python train.py --image_size=64 --encoder_mlp_ratio=4 --encoder_head_dim=64 --lr=0.0018 --adamw_lr_other_params=0.0017 --warmup_steps=1500
Rows from block 3 of the image encoder of a small image captioner, named by matrix and row number. Rows with one number belong to one neuron. Each number is 128 + 32 x the weight over its row's rms, rounded and kept within 0 to 255. All counts start at 0. Numbers have three digits each.
After each neuron's rows are labels from the 100 images, of 14976, where the neuron reaches its highest value: "patch colour" is the nearest of a few named colours to the mean colour under the peak; "responds to" is what is common among them. Only what is clearly more common there than usual is listed. The data: made-up ball-and-stick molecule models.
# fc1: MLP up (encoder.blocks.3.mlp.fc1.weight, 1536x384), inputs 55-109
# fc2: MLP down (encoder.blocks.3.mlp.fc2.weight, 384x1536, transposed), outputs 55-109

fc1.372:147128154128128075128128143164128128151128180060056121128173203128128108128114128032128130128159128128095196162128166128128128128128134168081128128128128128128128128
fc2.372:128128103128128208128128045147128128128114128128111128178128128128128128128128128128128128157128128128170128128128128100073128128128180128101128128128128128128167067
patch colour: grey; pink
responds to: yellow ball

fc1.381:128128128128177128128069128046156062128128128161128036082128120128216128128156128044128128128128128084000128128151128128128128115128200128128115049128036128128128128
fc2.381:128128128128128128128128128128128128128182128092101128167019128128128128134128128128151128128192128128128128186128128128128186128128128000128128128134128162128128128
patch colour: pink
responds to: small balls on sticks

fc1.586:128128128131244128219128128128154183128128128128128128128065015114128166128255128138103128128128128128128121128128128128128128128128128039128167021128094128126128128
fc2.586:128128128128128103128128128225160128128128128089042128113128211195128128168058128128128128162128125144128095128128128128128128128128128226128041128128128128128128128
patch colour: blue; brown
responds to: space-filling; balls: twelve

fc1.689:128160142128128128128128128128128130128128128184128128128128128128128128128128128128128122218182125128128133129128132128128128128128195041128128122155056052109128128
fc2.689:156128128128128140128033128128128128128128128128128163050074128128128128146128128128128140128128128128128128142128084128154128198108214128128128128128148198128128128
patch colour: brown
responds to: orange ball

fc1.287:128128128195128128128153128128128128128076128128128128128025100128128025128128128017128128128128128128128128128128164128128128128021128128128199128128128149136164206
fc2.287:128067127128199128202128128128128128128128128101128128128128232128152093128128128128128128128128128128128128128128128128128128128072128128140128073033087128035132128
patch colour: black
responds to: dark backdrop; orange ball; balls and sticks

fc1.576:128128084128128128123128075128128222207128160111128126128153128128128084128128198128153128128128043051095047136128128128128131128128128128074128128154042094178128128
fc2.576:128102128128128151204128128128071128062128128108128128221116130128177128073128050128128128128128128128077175128199128128053128128128128105128128128128128128128128128
patch colour: grey; brown
responds to: branched

fc1.483:128181128107128128128128107128128128128128159128128128128128128128128114128128162128128128128128128128128128128128128128139074230128128128128098128128161128079128250
fc2.483:128128128128128128128128154112128087128128128128146128128159128128128128128128128198128128128128128117128209128172128128128128128128128128128128128244128128128166128
patch colour: blue; grey
responds to: balls and sticks

fc1.623:128128128202005128128128104128155128128128140128128098128141128232128042128128128128128128128128053193128128128134105128172128128128000128128128128128128128128128128
fc2.623:128192128128165205128138165128128128128063128099042182128128128173128128106128128128128128128128185165128128128128128128084138127128128128128128128128128128128173089
patch colour: brown
responds to: space-filling

fc1.400:128128128128128128128128128128128193128128222128027128128128142128128074128191128147175128038128128128128128070128128128092128128128128128128128128156128128128128128
fc2.400:128128128015128128128128128128128235128128128128076128128128128128185128128128195128128133128128205128128128087128092128128128128128128128128128128112128071128128128
patch colour: purple; blue
responds to: space-filling; dark backdrop; balls: four

fc1.560:128224128128128128128128128128103212128128217128090128128215128154128128128128128165063099171128082229172128128081128150128128128077070045110128128128128128128054128
fc2.560:128128128128128128128128128128128128128128185180128128109126128128128128128128128117133095043107128158140128128073128095128128128144112128112132128128128154076128192
patch colour: blue
responds to: space-filling; balls: three; balls: four

fc1.665:128128128128128128101128140057128128174128161128128128128121128128128119128128128158128128128080128128126128128075080161128162178164128128128128060128079128128128000
fc2.665:128152124198131128128128128128061128128128128021101128178128188128205128128128116128155128128128128128128128128232128084128128128033093128128128128128128128128144124
patch colour: green
responds to: green ball; space-filling

fc1.177:128128128128128116128128128128128233182128128128128128157116078221128128128128174128119128079128128167128070039116128128175128114180048128141128128054124128128127094
fc2.177:128234118128128128128128048091209128128128128146128128047223128128128128128128089209128128128085128128199187140128128074128128128128179087193193170128128128128128128
patch colour: blue
responds to: space-filling; blue ball; balls: six

fc1.507:125128128128128128128175186128215146128128128128128193201142128128128128128128128128128089128128128128128128103243092128128128128236128128128128128203128056128128128
fc2.507:128128128146128128131132128128102128099124224128128128128128128128128128128128128128128128163128232128210128128128128128141128128128128128181128128128128128128128128
patch colour: white
responds to: small balls on sticks

fc1.140:128128128128128128128128034128128224128128128128128128128128128143128128169128128128128032128128128128128128057089128128128128128128128128128075128128128128128128128
fc2.140:128128188106128128134128088128128128144125128128139128138128128128128128140053128059128128128128128128128077125128128059128128128183128229128128128128128210128128128
patch colour: black
responds to: dark backdrop

fc1.109:102128128128128128128128128128128128128128128123128131203128125128128128128220065128128128128128128128128128128128128128166232128128255128128128128128128128027128255
fc2.109:128128248169255145128138128171128128128128128128128037000063128128128128128128128128128128172128128128128128128128128128128128128128213128128128128128000128255128128
patch colour: green; grey
responds to: green ball

fc1.69:128128128128128139069128128102128128128128128128128068128128128128128069178128128128128112128035203234128128128142128128128108128128102128128128128128128188128121128
fc2.69:128153128128086145128143165128128128128128128128127128128128128128128128128128133068128128128128128208128128100128166197128128128128128178128128128128128128128128128
patch colour: white
responds to: balls: three

fc1.707:131078128134128128128088128128128017128172153128128077128128180128172128076128128128113128128215128128128082128128128128128128178128113128128128128194128128128209128
fc2.707:128128128070128174034128128128128128110128128128128128128215128128135128221128128134075128128128192116245128128128134128128046128183128128128128128128128128128046128
patch colour: red; brown
responds to: red ball; space-filling

fc1.697:140128128204128128128128128141128107113130128128128128128128072128128128137128169128128128011233128128128128128128069128128097212128096128128100180128128235128128128
fc2.697:128128128133099128064128128128128128128128101128073128173079128128223128128128128128128128229128128128128128128072166124128128128079100128128128128128128128227128128
patch colour: blue; purple
responds to: space-filling

fc1.734:128128166128128128128228128128128098128036128128128128128128128128128128128128128128128234182128128190128213128128063128128128128128128128128128128128128128128128128
fc2.734:128128128128128128050128128128154190142128128128128128128128128128128128128128128128039128128109190128128058128109228128128128141128128051128128128237128128128128128
patch colour: green
responds to: green ball; space-filling

fc1.265:145128128176070128221128128128139128128128128061128128186128158148128209019128128172128128128235128007128128128128128128128099207128128100128128128128158128128128128
fc2.265:128088134108128128058128128253128128128128109128128128128128128128053089217128128128098150128205128128128128128044128166128217173128128061156128128128128128128120128
patch colour: red
responds to: dark backdrop; space-filling; balls: three; balls: four

fc1.527:128128128128128128128128128128128128128106128079128128128095128241067058128129128128128214128217128149128128128128128148126147128158023173187128128128128128170073128
fc2.527:219128128214128128128128128104128134128128128087128114092128128128143128151128086128128128128121128064128128128128128128173128128128207074128128128125128103128131128
patch colour: green
responds to: green ball; space-filling

fc1.42:118128128128128100243084128128128128128128128128128152102128084128194128128062128128128128161128128128017145128151128128128128128167128128128128099075137128098128133
fc2.42:128128128128128128128081128128128047128119128062128128143128128128049225128128128128058128128128128128128128128128128128128128128076128128128128128128121128128128119
patch colour: black
responds to: dark backdrop

fc1.384:128128128128128128255128128128128128050128171128128128086128081180128109128128128128128128219128128234236128086128128128128096128128117128128128149128128128128128128
fc2.384:128128128128128128128073128128128128128128129126148128128159128226128159128169128128128128128128128128149128128056128124128081128128128128128184128128128143069128150
patch colour: green
responds to: green ball

fc1.207:128128131128128128128128128128128128128206128125128128145128128128089134128128128128128063128128128128128128128128142128077152128128029060148128169178128128128128176
fc2.207:128128128128128140191190128213158099128128128051128128128125128128128128128128128196017128128128128128128188149128203128128128128128128000128128128128091128128128180
patch colour: purple
responds to: purple ball

fc1.548:128155080128128128067024128232128128128128128164186128188093128062128188128128186128128188063128128128128176128138128128127128068128128128093128128128128128077128128
fc2.548:128128128128077128128128128128128128128109097128128128128128128133113128099025128195128128128128131128128166128128128128169128128128128119128128128128147229128076128
patch colour: brown
responds to: dark backdrop

fc1.60:128131128083128128128128128128093128128128128101128128128117128128128072128109177128128126128128128128252128128114128128184128128128128128225128128128128128128061128
fc2.60:128128128128128138227128128128128098128128120128128128165128128128128128123097164128128071128128128195128128128112128128128128128140100128128128128083128128128128128
patch colour: green
responds to: space-filling; green ball

fc1.419:128174116210096128128128217128128128128128128128128128128128128146155128128128128128040128128128128128128100128128128161128150131128026128128128169076200186128162128
fc2.419:128013128128128128173128128128128128205128128047128128128128128128128128128067128093120128126128128086128169128128128128128226014128072128128128128128163128075128128
patch colour: pink
responds to: small balls on sticks; balls: twelve; balls: eleven

fc1.408:128128033128215128128144128128128128128218188128051128128128068165128128128128128128181128128128128121208039128128128128128128217128101128128128128148089128128129206
fc2.408:140128128007128137128128097128128128128128128128128128128128128128162074128128128185128082128128128128128179128053128128135111128072128128128128128194128128128128128
patch colour: blue; grey
responds to: blue ball

fc1.318:128128128128128128128128128128128128128128128128128128156128225128144065177067128156128128161127128128128222114128128128128128128086128128128000128128158128128128145
fc2.318:128128128128128128128128128246128128128165128183128068139128128128128128128128128128128164128139128128143128102128157128253128128128128128128128070111128128128128128
patch colour: grey
responds to: space-filling

fc1.243:128076157128033128128128128128128195173128128068128128128128128128128155128128128128128128125128117052128128128070128128144128128128143036117185128128128128126128128
fc2.243:219128116128128255128060128154128128136128128128128128128128128067128152128128128206055207124128128128128128128128155128128128026128128128128128234128234128128118128
patch colour: purple
responds to: purple ball

fc1.77:128058072159128183128128128128134127128128128128128178128037128124128128128128139128128128140128128128128148128128128128098207128128088128191128128128128128122188128
fc2.77:128128128128128128128128128128128128128118128045025128128128128128128128239128128128128128134128128109097128128128192128134128128128128054128128128128121128128080128
patch colour: purple; blue
responds to: space-filling; purple ball

fc1.253:190128128128128081128128128068128128218128191128128128155128179128128128060128098128128128128128087128128128069128128128128128190210102085128128128250128128128164128
fc2.253:046128143166128202128153128128128128128093128128128128086128128084128128169104128155128128128128128170128128090128170128128128128061192128090128128084128128128058096
patch colour: red; brown
responds to: red ball; space-filling

fc1.428:128128035229128128128128128128128230128128128128128128141128128128128128128167128128128128157128128081134128128057128128128128082128128128128128128128128032128128128
fc2.428:128128128128128128128128185128114080128081128128128128128128000128128128128161128128034128128128128128075128044128128128128127128128128128075128128128128128128128128
patch colour: grey; pink
responds to: small balls on sticks